{"arch": "resmlp", "model": "masked image model", "dataset": "larger renderings of crowded toy scenes", "train_examples": 90422, "image_size": 40, "crop_scale_min": 0.8, "horizontal_flip": false, "translate": 0.12, "color_jitter": 0.1, "method": "simmim", "mask_ratio": 0.6, "loss": "l1", "norm": "layernorm", "norm_position": "sandwich", "activation": "relu", "mlp_ratio": 2, "parallel_block": false, "dropout": 0.1, "inner_norm": false, "moe": "top_k", "num_experts": 4, "moe_every": 2, "expert_mlp_ratio": 0.5, "experts_per_token": 2, "shared_expert": false, "patch_size": [8, 8], "conv_stem": false, "layers": 12, "width": 384, "optimizer": "nadamw", "lr": 0.0017, "beta1": 0.9, "beta2": 0.98, "eps": 1e-08, "steps": 40000, "batch_size": 256, "epochs": 113.2, "lr_schedule": "cosine_restarts", "final_lr_fraction": 0, "warmup_steps": 800, "weight_decay": 0.1}
Rows from block 5 of a small masked image model, named by matrix and row number. Rows with one number within an expert belong to one neuron, the router's apart. Each number is 128 + 32 x the weight over its row's rms, rounded and kept within 0 to 255. All counts start at 0. Numbers have three digits each. After the name is the row's rms in percent of the matrix's.
Before each expert's rows are labels from the 100 images, of 14848, where the router gives the expert most weight on average: "responds to" is what is common among them. Only what is clearly more common there than usual is listed. The data: larger renderings of crowded toy scenes. In brackets: how many of the 100.
# router: router (model.blocks.5.mlp.router.weight, 4x384), inputs 256-319
# up: expert up (model.blocks.5.mlp.up, 4x192x384), inputs 256-319
# down: expert down (model.blocks.5.mlp.down, 4x384x192, transposed), outputs 256-319

# expert 0
responds to: count: two (42)
router.0 090:124122133202117124125082123148132066132138102123139063146161101131070130129145126099125114101135243122155058105136144105100125118119095254128178144147114170120127098099150135151141127000129137
up.12 105:175150146155147108175068059105066116146110168154112145090158113115106113128131152115122130149125127121168084118062112163081092109099180112163168094119152112153163069151174122148147130131115172
down.12 110:193100151173163193138162172150086131073116121053102102108076101134067123095156088150088201151124112104144170164157132121142049174173130136137133136093114149243107156151102142094103129088123095
up.13 094:140109125136043175111149125132112097170124141105151120179141163135142137107166124160140077125140108214073110076072141093156155110142117075137132127210114123112102062152148074108105158101108097
down.13 087:162158093177125175110103120172116067110092138152138162143158143125192137105228160175137077028190162156072151134098201143151114147145126106132178131087135112129112113156098097105117163167104153
up.14 103:122154037164119092104063138118128088155129137130095140042144185118156129147065135060160110133176129064115061188073112118166122120152132149119183118161120148156192095133202122153151130094098146
down.14 100:164118115085156088089127115145127104120138143118133085098120124148144133129163126145147105121181135129115127123125106143107129199098125095149102096074117040142080159094084059052157113253127044
up.15 107:168122130152128145090055117130091155176107084127152134091127123131086112128151122119138066154106051140090102146100111114150090127116162168113104070098126105162148093178122075070108108121120154
down.15 107:127125135188175139115190193108175158154181106123084139162151094143149156143117137139126182095119130121092070142127083134130102102100134064186136152129134255136157182095121113190146101000110150
up.16 102:127113123111181122150078184155106138084100110163168107093109140140139086164080112158164151102165129125114080097161110071084112163123117203147047122154143143129098196123143207190147099092118129
down.16 103:134096116071148123144068054123119188133162096117091108137180119073123133076169144133091117141188075190117178112131128144127151027113109117114140133171135026053155095117140172083102154255139095
up.17 111:131101125140126124099144123132121154129152132093070239135142130167162097107151136117166111141150120129073118156131069156084148106142109100116138109085124124132068107186144103138147128199151114
down.17 105:057117118077121071117120114136091152110132102159115111084079116120135113146195124124190091130161112151116109095143057121129144135124122131177070102130096117152113083139185145146147130120135169
up.18 108:205166115124106113139108165098073101154194111106161104106143188131128097067170148148133089155100127147062076100132083114130191084128132097120077052123150105147089130142123185209109159111141119
down.18 094:107159139080130163140140086125180200138133086097079177126156069107124144096085149125077135105111108122148123089099069107174123131087129209121147151160147054126139134146038125118154136114126134
up.19 105:151099067163135144141086113091153174155099087213094139140165085136077113095139147178129147214158148101068094123152118113152098121120117090134145153130160124171133109119173127091117124127115214
down.19 117:088144142139110115191144172008131115101112154098139140161156129132091103105126108131184126139147152129104055170125123109096133109138125119137130072121138159161086164195169126146111146101120133
up.20 084:132066132200085151130085136153139130154134145143129126108164144185071160149115203162155093144118146115147068114113152109033149105102165176102096189113089112110183146094193171039131110128105132
down.20 082:063145157156146142124180167089101137107119173167114101131140146103132182126090131094126220136133125139143125145160145144149138148103142121178156130140120169174124084182075094172117109030113175
up.21 093:139132124156123116103071145143122135084171124154119116127121115089147135112126119137142153184135115063097113080188098119146084131104121180190116115145094137149144033134130125159150119108136225
down.21 091:146122142153128152052121049093159175147135145129136124112128129065183112114119111131091097116168082128160159090063164162127121080177086129084124138150127055116148188130159155146176122177112065
up.22 090:131158101159116162123108082212128107117140169148113130138145131132169092139067163129078151162142155157112135137167129150134139145102165163102085147157152125132109072128191161190146063149138110
down.22 089:057119135179151150161161173109131101137138120125162118144120145105071127151159088117148093124126156132164117145143148112149075128117049217105110119118105095123137121125077154106136107111127092
up.23 089:129138144104067159115151106122134170186178116133150119098132162143133150113170126137106080117151120124096107133107165104165146066136100103139135173104141106103060043110116118117105099132154094
down.23 087:182153103205127139128093132128111066118135138068121158132149108151186156121142150161169068056161163141121168121132103133132155164117157121099115111104140100077113105118102126108161071183166149
up.24 120:198124085146144152096081137092115143062116128143076126085168162174104150164136131132131128166114138157113099132117171146150139109115100133111034032135071139210110161066098129061131082159136118
down.24 114:126146133173151136138101114109102122168124133146123082105148102129116128075094136133136144182118142114114191150151116125158133148143171066089068177143182142013145094104126127170156118204123116
up.25 104:147097123178127131146138132101131129174140140116138127029112159143125187059115122163111120126118107127160056158128113142151140170116081100164055102155050134135117117120133153089116129144149137
down.25 100:167140108199093138146127109139114086142144129140138143112088071159135157115213095126116157129198140138112120137107139127122152102162133036126141137135141088028147125154193123131099179183139145
up.26 082:125071126136136190039132067153151155159153084149096176153133101139078149094160114069091137153105118096090113137116172130150129108118156151103140155086132125130134094137119118133139166138087121
down.26 084:122142100180165209114148077180149077189066078085114076123154153106150108164093161160147131213140119156137106144167090112154118200129100122125140096139187146163127098083162123141142132048144123
up.27 110:161149138162146062174143151071135098150140146041158079132166130115118149164115124133111074106193101111167126138117136128106164092100099105151106147158080106128161157117116149184065115118124122
down.27 099:123113132090136134125124118145163107108091061092151166130110130120088114135201150160065119130160159137074133101079066142159116142108155162119155155096114170055127087127074126103116163114140132
up.28 102:122143093094120119138081081154156064106100158181067110117197168152153110147109145073114128102249138026160087114117127128171067120118135178131135137158105144128092066104159127112157079110137135
down.28 102:152097145078138088195137100119118111107156155072175158126155160095123121119180130152087170125126124098153150185113135116128144145165135068157133145159129053108147220122135165097173136214128059
up.29 098:123167163148127167119066149136100059156105149116062129109186185150121114198116098112104098197125116112115114057107161116123100141100134086132178128128121104151151085140157157088116114125126182
down.29 096:165164121106109137169144073131047095089118177092128136098106145118142177146152069106117161117138087158150055229084072128082135156184126158137122131095156145211078132072077112110166111062092155
up.30 097:109101106121109128107080102106150206114091064110135125113109104088126112156090129152129110051127148155099119165130130109173104133184119188150085106157110145127107179097153037130140133094123176
down.30 099:158119135063091095127086175115152164138135150202127148126132127190145131100134124137175110140128154101161167134124124082125098130061127138105131143095138050074139080133082149107166122228144126
up.31 095:133139124118135157116091161129157133128093110095153102084137144121146153157091081146057095064066115101088098108166134095161102148129147206118067112126153143153117097090162208146125057096122180
down.31 097:139111140095125147104107127121162145114131166083153146116152141169159114118205120148151167150131093093168186161103134112121092149145105138148143192123110055147129111113090192127115135224128121
up.32 111:164102155101087168089141127164045110086168141083097082164096132144111183126146132124087129180154152161093134036125124088133163130110113061082091110092044117132140160081134115083110101201128105
down.32 120:120156120199124141125124141154061111057113188149161090074182177107141129154137146112124126152118135154152255149132176147187075158137112107125100200144107092107139116105110163104131156180128107
up.33 112:120142081125150150130091137164131101091046100162139121103139084182156121107095105151084122137113113128112096149135152130133086155128126176143075105174054119158049057139171106110180106109041144
down.33 104:108129142120169146105116061136132117174126105091119156137113181142156090209107154126103137135143092179147102173152109112108110113123125104130146131076177062102200151151092128132132114178137104
up.34 090:124049132143157132139130145094075083142083118082145175151150136164154174089146160113143162144152110113085092121130065152122206094095087096147088106153063120105132116188146120131158125164158076
down.34 083:075098103123138139174116120098125135093130123143095146162093116132144156099161149142146076110103120058095082181132112113091164130155103121129064096076072117195104174151120132135181119156052161

# expert 3
responds to: count: two (60)
router.3 081:072156128051094133111205083118126139120123149102146164162072125085190128118179123112114117100146070136103020136121103110083142134106166147134171097105085169114105079087216109143128141146121173
up.12 095:138144126171130128131128068162144142130143035147095121121121089115201128068091104075147137137143120189138105164131108130162117129100051133123166086119063144129048051167095120118123116087080135
down.12 095:178076119096195165144117073169186126109137075120158106174145142171144137219161135168104113162134099129173161126105094138147137150115118111132192124051123105187220142120077081066134154143128144
up.13 108:137147155130086114125077130121119166132122144124170085130231102225127157177096145132147120105086174149110124078121150139129157139132127170100088134181098120137127131082092204099126080090128155
down.13 107:134140158147155228140166174112093124147160129064108173117125133090118115162079123140126129183156137138065107099193119137132114095085109174185124154116137134095128097121092077141109151036122109
up.14 107:119120098149112126114069114092099107078146142115112116111163122117103166125113120117110144130051174070135099122187133156187091154066098135072098162175109119127092084110100120054140092116125184
down.14 105:132093130195111113116124126119126099158059105082191144111107120111152118076131098121182122182185141126154126144122070112052064216188125113163156115100101094084192097108116159171183134111135099
up.15 103:163098112131162112145119157116123109183129109124091064121141166122119141098082093141119094118102088226122123143122106135146103127121094129138089080167118124138117151171122165112144109088134124
down.15 091:142077124145137134127124107178149167184144151139094134138154019126164148100099137159103128131142122151142188173128106104183113140110108128125136209182159070067098152157125088137184166136144122
up.16 106:138182159126151155016127157127094137108134132146118127167098109105137078153127125117196135155112166157063174012114156138150156144117118114068108136139110119143132148117119114063107121136129104
down.16 122:129122079211165112072113136127111126125122158138137077087128128127149142116127121109128136144115164128153255160106127117186108151132135095122099147142088082076142153126142102087112132170130107
up.17 114:133056147101115114163130100161107125148149121072128070141149124157143235143173089123000096134121152101145111194143207097131123112100192135095119128111063118122130131092138126112124156136135113
down.17 146:167155086189164105158111109141107099081118158133160046112118165127119118115128142110197113161114152102134229138130196149158073162119036078136130133096094066112135122113128157110114078222127120
up.18 108:143113123143157097139076165163098162133081145136072077091154173153120120125116072152123113161082128163147093106136199131196145156126170193097094196200090132132132199106142106073182105094106128
down.18 106:144091148193119133105129146141110114175138119145173155107122124112154146113208089122125163142138148151148109127107166136079118120107092110152135094186140109068110035156102127109164209230106109
up.19 112:157108142140127118134127100162105046122075158166135114154109146139126154090155136144141137145102135165046130120121141170116137111101097126151132105119100094136176098101135086112145149123107142
down.19 098:093045124097108097146122137093106163095173156159101206102100178138140121134129116142093103075102069132094117090131104160144133118126069180164089119132071148089120132175106113123109065119112151
up.20 092:126113143114054114100114076158118148156148147131148196150148140170138079097156164108213125163154110163158106074142113095119182152131131147083109164177169082140143146055197122143177093113120137
down.20 092:178188126161114175128128089158151077166131176088135083147108117083086126169169128142159112095154175102109112127115120170089139089115103064148158132118147114092158128182120126107085196179096122
up.21 097:129146146138090050099117103133117148083164109110062109022106117118143119081148135125124099182096151080133094124130125135129110133124172113135116150108171069134165103088133187149126120172157111
down.21 097:150123140136105095127141180105085140090150110169198183060114156158106129155122131125099158115172107149159166139100133116076147062132132164168150096144118160130084143147052146062054137139132126
up.22 103:141169119128076114099079112111128150179161152124164180131180146108125112162132141132054061183145090142054130088126128080139147118071115195078086127152140082123138151115166121199172148162119164
down.22 119:171097143160112091128110141156102055114137142134114059104156170176137141161212163113159119149087168076052162089105086146167129089131087102113144109163127097126125144133078180184094121188129119
up.23 092:132075126166129160125118156127077147142152135132171173104112168157109162072147135133103111161149148114080093151101150147119152165118143159091141173158095100111139113117199153127110108115146130
down.23 078:193130104127105144147104130134130134174159166101120131121139125133187144169145124215101096086096134121094129130124134117118166125147155049128123137087182111054103132126103089138117116127158173
up.24 099:104123122156149103085069126111119127121115126111108097086151145123115148091076116139163097106196130137123070105157140126139127149140076164156092170135114135075156152146122158105111127079148122
down.24 095:137128123081121144110155132117112168151196143175171164105169099153128111109142122131092166109137162135112117136160110101118161112134122060175134117142110064043115087213155164081102093141129154
up.25 083:128138088124088144100076103072047147088144116173126147120112177163117124078133112132100148173133084086082133170129174152160121145134117212068083123101140056142124106122126102210164075146208185
down.25 080:185119126103100108097121195115121142152163178174148201138162126113139125139102151134132129064126086124151088125127116137145117145135118131145106123168097165159166148106125106159104138146183172
up.26 090:147075159161097133142147126138149083135105156161168097131184141126140170141153137131090095094128149177131166149092159151129146120090083094092152137119106125150105146095126090100119177143142083
down.26 091:218130136207151128136125095130115161113130126155131078093114165104145164129095111131138105125125146100137201131103120095190111144153136102142102115157136032064115119117113117131125135189135151
up.27 107:148154123154083134093094116120142147123129114133180060138149115142103115133107145079158090101047188139129171109121152074125096128127130210055107116147131129137133110140114108076133154091146159
down.27 104:144143141152092124114143068116184108164164130181101152089111086160163086117087140142165167104173133058121118131144116150129122135114153122157060127162124105138164136168094111148157111086133085
up.28 097:167137117150152114076111077115111117168114119134089109138106155105128141109113146134136111135129118173141150103094111109201153110092088110133135122125189129143091083164144149197123064084111146
down.28 092:117113120148126174138083094187169089175076121094153114183161114164207102126073119118177075182177152099127123146117140101118146156120167115110138144155136090111080136105182130092196155070131123
up.29 109:133091145143140150098112109128122125168129122195061057094152189096082083122102116080104143156127126172102086169121133100163053111097121146118121136154132123126142152187122166158127149099110158
down.29 109:147129120111103142186150113107206139191082113069137151185112155128079080210130092140131113113145177098122127142147145168179187175110117090146103138113170114159083110035142128139217118104139146
up.30 084:155137104189098069123107133155153094165123114079171088081137134142152134095117145132135083159155131111149079166108220131089161111123144114111125135115095139129146114112129142041144117123175113
down.30 082:181117104138130171112100169124065118088164153143095080125092060116141179081225109092168107122123145086118111131090102115096110179107113078144058086122105100107121098146110140138111126214157141
up.31 095:118129073157108086081119084074160162129146126147133172119154125191105148077095131133163177151126083080142089168200125160099107118090117096151151152097088121115154123151192144111118118160111227
down.31 102:092088171109137113137135184075121059073062125155086088128168196092112169159184122127167122116086172084101141128145133113152131113178153142125133043107078131235111106164167118194115104059140117
up.32 095:145159148155108107138107170087106129125220152113160127167166139100173083134182118138146047111164137174093107047119085099144105121128122122136065101135143110107095130106109158184145091117140142
down.32 086:114142142103116128106138129146131142072111112158097120085163136150129165141160077146093175147132089167118066113075139161175130112162119202130194165135115178095128117125085130110105212090132092
up.33 111:153157118114155113128093155038126101108198160117147136122157165107132087158169152141100096157128097131063146084137099100133130132105096208124100092140184085149140165112123217213156112167149167
down.33 114:168144152085103139107124140155101165119128110161095119099138125102116150139157135134127139120057127116145096100093112150210099102154174171121174096125122119123093065129123145106064155082128109
up.34 091:106000146086142132123116122159168190170064167116168040087145135145128130115132172109147106171186129128165085129124077121103124178111131165124147127121116101108168170121185134053181194123132162
down.34 090:176106196156132158148203137173115135124124100103120128113109073120134132140192160115132094114143152137139106107118069153091169103124090107164130145094103109102136128131123134091111146189129071

# expert 2
responds to: count: two (72)
router.2 106:137119118122145160128135134138119130145121162137078129104129129163134134123077129153132122126127111139126160140129116125192095128154123085107057156110196000135151149205076139145129131213116112
up.12 115:154155121107141141186144090108108168139092114153147146136180101183132125132095125129119034113102185106141109092187154064105141173111116154162107126142186100137129158113158202060097095118141124
down.12 110:180047138190130127121128139139112127132058132133162159102133197163147142162144141150159116153156131043134135086160162127154104156125136136127144128155097079186093073120154138138208143109132124
up.13 091:125134110146197084185145155156134132115150112122136109123103090119078124127133194154106140151118095114104129193142117101131114155045094090151135131138156110127125142147133191109104171122151106
down.13 089:121084124205164183114126156098104125167090100085174165096108175109136070141141112158094106161092153121163107098167160129110152127093193149133148088150067117128118095151147160121158142153132122
up.14 097:177054078122096123142101134135115156089139088113082134152182167124179109117101135114122116123112183157040115092130054078179068070124133144114078138150133161118120097107118166151139108134104192
down.14 091:098152120092100129131124123109134148149143166207148139141102138148134096146143080184064152117116105149179099117134090137124193137131073100112063157146190138045111152100168128104157112092134129
up.15 106:131130112142105124226129120152082120087160147099107125150127097071140099133168136126107189115081122132150140183128111131148129135125084112113070150149159100139134140133120023095120131130124121
down.15 098:094141130176224141126134099114121094149148152142097131113143117089119107088131126116093138129130129104091168156143150135134154154101085163161182143118136144128124110103121094186168139116128141
up.16 084:151123176141142174171110155106151138145116152127146104147102133119151141171143104170099096128090108174074120101193129128144086111126105188169185082151132137133158087124144117160166130107135114
down.16 091:080128096119145141110128145107104076123132116099137151111091055096118133154130129144140121107124073111141118146147136127148146115103151136150183138141094149068107131153119094154129138145135175
up.17 120:147107138139157132086135086085055079137117160195092107097130171067101116146151108126120075116092153153098117115142138141089140141000150134125119125134125065134151135138157118102112131122108134
down.17 125:148108116104181129139126122087140094117152099163104137183135110073117162172091110091138135074066149124132187121163128147212133165092124136124095078141194149192160142087128099152122097130156130
up.18 090:117139128149204108150116149141155093146130157116100148087145129074156152175106202088174110105130155133143123123142074115153089139148059121126151107126159153130144107158128126114163111125136166
down.18 089:080140122124154148132122108076094145084146113165150098117128126139106194117152127197094216094112081090113112151121172143225161091141152054117163128121139072128114171118156114148101081134141122
up.19 084:106151132132157154105134100085067115115117137145174161109161161149115120180071000130156070129138124129172118133203130146114102174084102147125139164197129124154133116118170125136147099135107138
down.19 089:097114174186135178140133092177137131143103098142102120138126131142171104135110096089113086113135148110166101123155169167130089187126153120103126067102148161000120138170092144123094137165129120
up.20 100:116074112136202144091087164174143152036125110170142145080072103126119103109072136100137167131121124141116108132119114127212123170135087101082205073120141121122156073139114162100144132161113184
down.20 098:050170117111152140185108159114158111164126139169144138096071157118106125114130073095144083108172176080127168107142124129106139144099131158174146101118133185056127108095115111129100161052133131
up.21 114:110104179118209138105120177109103096134046094183112134066199160094128076156103084118170044138178148133146123147127145107132121127066117122087118112180186109113127144123132137116107136131121137
down.21 104:093155128153158158118100141132104097126076104092136118099177140204159160121169174124117079117089109143078114102147093112184108163151142124146076152119097156027110098154127117189168046131127147
up.22 104:078128118098183157178119142151056129124189179058099132162255123138149164134132138136117155101153132165084149091108135153116086176140109121067148149126146114097138142136112162155123083148143145
down.22 098:116131109191099167168124157106116117132122102109157150133205163121121140188136128138103083140146135184135137144148106144110079156098071117109119107112093111081057095142127104086119135173129116
up.23 093:122082167137115135134132186117218151137112140151160108072111148176123113169141155157145123120124145086126110109103136096117098101136152112120146122110089132111136125146168123110132092133109107
down.23 085:072128154166130154097133107119151097127155083160157100135115196102084124119177145140129164101102140116148141107140062159147118113165125201115086126160103107121073110167141082194154187126116141
up.24 094:085170154134128129110126112117132203111079099133210158110118165115118152175099113022133098125133133155154136086141083218156037119134109127126139144141151150080136142094129169108102138127140094
down.24 100:044145139154161156136103111141138093144086152142103103066123114141134157075158166105126162070130086156141112084130143164160125153127116165117168151154126169000118166136103134130146136153133154
up.25 102:141107137137115166123111084175076106105164105120063105138169056171134150167150184063118161132170138130135101158154151079143068081155123123101115099069105132126145106119122158151113109124113179
down.25 098:134122111083101129107125131098115120111141093102125121144096144092129158074140128228088092151134095117089136137095121154138171105168120112117093136137105086136133167139138091101106184107122137
up.26 093:122123148152111130099129149075121163093068054163156152133159158202149138099091066028115100155157132090118134126085101108167165121107090120132121128048183133134159133070137147131110077156180116
down.26 096:066099140099092112145099130153089124143159168118055158119146112150112125085174102102100120133118116161128102169126109100134096110146116117184120158183117153019119142162107112107150097112170132
up.27 084:099109094129112180117115137032120137193096211136082093086099164129162127088134138142087069113132127147127125127075172103125100152078182153110169154135128081101138109123140117086176132145108151
down.27 113:082126175151186160119164150162133159143143148165125127133174085110125122123166128124081111128103202154100112099140127132145115110102157105133089092107132122000110142132131121108063155098124099
up.28 085:140161090102132120107110160175144096172139118133112126083152199107113157158096153074114126144112141124123109094180184129139074121189082150087140086087136139116140163129101126133112171116083158
down.28 102:135114068157152111135078119090110132129155124116136158179101146135107076169080144111095100131133167099174134166154069110123133187115096145129082042135123140142176174095127117152164120088097136
up.29 095:103149143114066133107124071082253114065061131110153118091101063101081097080148158098140127150109179085180141110122130152130120105153189111250076156122151127132152144091126194145124130142125130
down.29 098:032128139131165123157124086127178109155113151168079132182119154127156159128183127116141130090129115169201113105111134110142085117118139121102173093127076077005113153121130147111135079181125122
up.30 096:143145134120156117129137124101111166139199138073114137104095140131052234171168156160121054161136068129126116129166128104133109143102107136092097149109095111146099123161118169086171075128147099
down.30 085:147114129133155166132144101124127115132104147135186126095127173152143157121127105127116127117124121106166112114170172162059132107155126136070188105140109123103134171183109139109096163140119135
up.31 108:153137115152123133158111130149120124156169165166122158093133159072112118117142134120116072162073123103120117120131141147121173130083163131111151184145158126109132126129122076127137125119121144
down.31 115:112163135146149044100116120106151101108088090093072110139159095107138131095141124131105165110083131112119102114135098110113159213147143153178104129117126163149169114085120098149166079177138105
up.32 134:144142136115192150132132065142075122105061123187124097079133120096112081128126157127127103129133131127181115142137107134132092191117137125167136129109205080114156132117138152154108101129128121
down.32 141:178085117200120131152125128071139077172110096125118182147145126110115131136138145122168105168141131095182208155119166141127113175153150139167108114168138086197123126071104113124237122112128126
up.33 090:113098169123123141106131125103112126101137169064062153154103164057144147143064064072101105098085162139085133144155115125123110080139108169130092163147088162125110164093154130117147088126184123
down.33 090:078220137095122153120101108151102118182094135165135161162199089055143102174168115113063110112131112105110107139144155097124160160080106113142178169148157173049148152180129150153121131143163136
up.34 109:112108070132082119101091090095154109132166155161131190176137146112152136085108147049103148136124156110129104124118140192110142105165140135155080102116138138115121084139161121129156116114111175
down.34 107:050066129152131099107114110122174137148166164125109122132105122104118157136225137105109166079109043134113124130120127154128128177114113144102131128176121146000144119137144145086139104186111173

# expert 1
responds to: count: six (75)
router.1 119:222120136127144101140101161112134172114129098143150164104148168132137119140106124153136157196108105118128177126121147154147145134124134063146086109144107000139133159128103122076117109155145113
up.12 086:130068072128137142146114096091158125083134119178116125119154046161138115118158155185119111144126110100120142081118170102143112113110086124150148134167133159146044080117122117073161081123145117
down.12 082:128103112164151145132140089108152180102151130102161167160114119096168118156093125090134121061089136103050106133162083174147125132123129130144054055074096130102103170138168102177140104153057129
up.13 084:119131144119143148151123117112092091096125119123066197110127124159135179173079164170204149163158109122145136151235144149128108109146155109113153120124107161132130114106114075093148112151103101
down.13 087:096086131099148071145109089140083215153111141153140110123139133139131161119103124130100091100110130127127075102140049119080123096133236160106178112128144126125121120149156161147123138184114115
up.14 112:156071070164148076126115136067142124073145117158141154121195202150099132155123110146133161180132096126136133126128120123177124069166176121174162097145132123116145124076124125128118168146140187
down.14 101:141154157155120124132139141127116082162135130129142146063126053123148099081081096051163125106192113178139112120068120114077146205151103101111114146098112152122149135161145137150126098117122107
up.15 098:113125146135214095125121171110126155095098119101157110135125106133045090122126116176135135131162133088146139073127137069133136160211118121138138124111152136094151143172099117116082086136146086
down.15 096:117090101136140166101112145148130094181135126079137163147161164192124184121123112122089104113143167131138130100142098095146137115171061206156163103158170146106208160093149169113204118088125146
up.16 093:136142125119130123173123084212169148153151116117070098075160107143135141134224141000136134137108120174098125167139167212173117076117119130115157183147165117118170059127124089139141133132101128
down.16 083:119157021127147162134090139098159111110124149173063101142119094148125155106146150196128207154137071121145135108103115150195148133131100169111157157101134091072126155172056093145131146144143151
up.17 083:123187080108119145120082077164137075147109154131146161080156125110157052125074252148104083125146110131109099140186112122130144130163157173082196089173092127130154117189137128118093150082179126
down.17 099:090101097078168153097131170150117154182139132142157137108154150143136188145093121154121125186156133139132206142157159127107123129115089075106163062142145157084095103080111113102174179164136136
up.18 087:120079123112129097105150157110082146163182157104114165136122144094130170181102148119102145080128089119093120172183123052147107082071159130085161128166148177146234107124112160138155080127163105
down.18 095:122150076099099112096105123161108138087112148084151113146134139111066147124156121124116174127150148117142125171199102122124149122170118143099109087124113109103183181159162098111091170192118161
up.19 116:114141127134183145163138074158037114113142097084094107151183179161140156135142123128115118097112093121129123086162130139147088167098167144040174108135122123111196184156144128083143102127134113
down.19 104:171117123090098200136122127112126068089137150098123145152200101152125106152115080122109114122155058105110123073122145110170107134115078110084116135113111169172129130140107159108147126114126134
up.20 090:148153068128158134071101092129121093153141170190139168142154135123156139061048123065130113100136118150099087123131124153110136138152161161137129075167059129140140130161138133124060178083146155
down.20 093:085127101083109154108118114128124179187132197136142098084077152169125145130136155108169157104116061134162141207137111146120141116085097094068153174136152093071107136161126134153128125074131183
up.21 091:127126131127158167120129122050142204108143129115133152147093096178115090148110229227151129103136123115097148158111211063129100166159109130145145164101124154142087139073141115113145063145138116
down.21 091:081061130143094068144125129120149126134124111111133143100084107087175102138118145133127092096145160155133091125170061108137127130122183155156082088138047047070111125132130153162089097116104100
up.22 099:079190126111112070170107109122120125177112151215198130106112161125103127139145079098131139117164075156156126103125170178124151115146158126149143151158169114134176142156144105134116141115176171
down.22 090:096107145139135131134143110125163117143116159093095118129114103103136178133157124111123123120099080151058104159122099130155139103092005126139150131101129099090103112144141112147140102118160139
up.23 094:112103160118130143100105119117051136148139158131074083122110163089146135165169160071122119147150117155123103154130128143107113131115143139139110166195086137104174105131091112110160115141158134
down.23 094:133111080136107115086117114116134152184164128127142138099100141138095108182096108123166134102113210121165187130174109135205146153110152132145126164127129126136112144121139155131161142145105139
up.24 098:103130139118194152121118066151158066081085128132165156118143146208134112167182106104124151129147102147155110129154129187115189124155101138160142158132192135085138113151137142146162108109135123
down.24 100:140152136068073156141140154123171056081171136126087146162077097142145089097045162120136127128062129125135130161088139094126147123139140091137102140150111106117136124165122153100106129085121096
up.25 096:106148059111095109122078109163087126131070194172095128083145154136136077150101163149110109067126142124113106186154129135153121115175170144121153056191139143165105117122138158129087171091196189
down.25 086:097123100097161110119112129158124135148115149116129106172111145181153123143123111154102137153146185113157085147113126070054103164086097141133150187084098106124122121116113126128113129107173161
up.26 096:143094127120135136059104151113146099157191150127100085114097156091105147134166092096107096094105156149089102136113123141143143068136133149146115129101069145140129094143150158101173102118174183
down.26 090:136203134118133145097135083162112158167118196135144135135135136130155102126144143121094112127140098119107098156111138095102092136135147124079175134107130056037113175093148159148131086094153127
up.27 101:112151129117154102174133141116089169109092124082140105115095079126157147139124139149155058066177085143162129102133129102102159155161148152109171132117147170144158124106157081124065125120132132
down.27 107:094137130213101154159127133155130121134120103151131119135167148111135109149153113132092119047112177155108182153122146148173135109132096112144143093166101032100117147100104117149145112073135146
up.28 099:178154170112151104164133128130120160084107156102092118129040126106128124127157065166158074151121147034141115104124140114083073120140135146154145112122122143146127095132145107131118060119123093
down.28 103:130108119144127116078122130137144109082114107114116149144152116102125167166152141092072165110127106211162152089081104102149144149145131161134149134150139098161102125114141100113068139126128155
up.29 094:104139136112078093080129064190127095124112113169141107097124057135175131062135156120138099116116135178140094127109134122146137112097177155113135136173057120133110066135140120110092129090132133
down.29 088:069101124155111150113136151133123100084072142148127095107109090138128065108150120110209138146109121108109152162161110100135074157117098137171142184169138089038085144162158126158179166096130137
up.30 095:083120132110142107114153125094191179084152137072081156176144123167188125087107092147148128130157150176131136057113133111125200129217090144133148140134097139101096114136119160114195117119114082
down.30 090:070122099193189162175115120147129122141177142106192089110155110135118087086184152133081146110206138116131181078126148122135058149154123153126157130097140104042083176137135156128097120192125145
up.31 087:119169145122233130143154148113104174107145073098087124114093122151126159122096133178160130102084100107113143188151156058156115187166116122048150137165147145133106111111154166107101128135106099
down.31 090:094122126188151125133140142173092106169153136146152136126127098131116157103145117117082144090134133118079110098124129128132108073143126198113181070149119063079164083128159153101143101167112134
up.32 127:158114120117125168149127152167138103115163121122176103149106152084130080093142115163134133147133165131095115084122105137157045185160077120146139087179095120129121097177137127083140119128147139
down.32 119:151149124127125134121129126124125082128090131127151093099152117179152130138138166104101121098168071102106095176113191132091114149133212165060181111062175131171181156171097149173084161121159094
up.33 099:055086147129137142110148141095114132125142152156161132169118159108142085162090096167135150157135113104122134125121154126115135130064158113105139137114118106112151097130121084130182113135116100
down.33 098:070105121230085177112122137126150134123153117091084122095145104089119176096153137149118118171113160138103105141143157091125117111065169149226096141119129046053104092132109120108112117161137161
up.34 085:138111146152062129083129161067136121178112148164129084130090173141146103172163236065131134093126190117113158139145131170116104100134080134175117148106099154127081079126093110093164142146134101
down.34 090:104079129120118129145132066121134074135085171142224107102066141112116156098097145129186142084088123105120083107126109195122101161128082191110148137184144078102147132143138153151152154091131183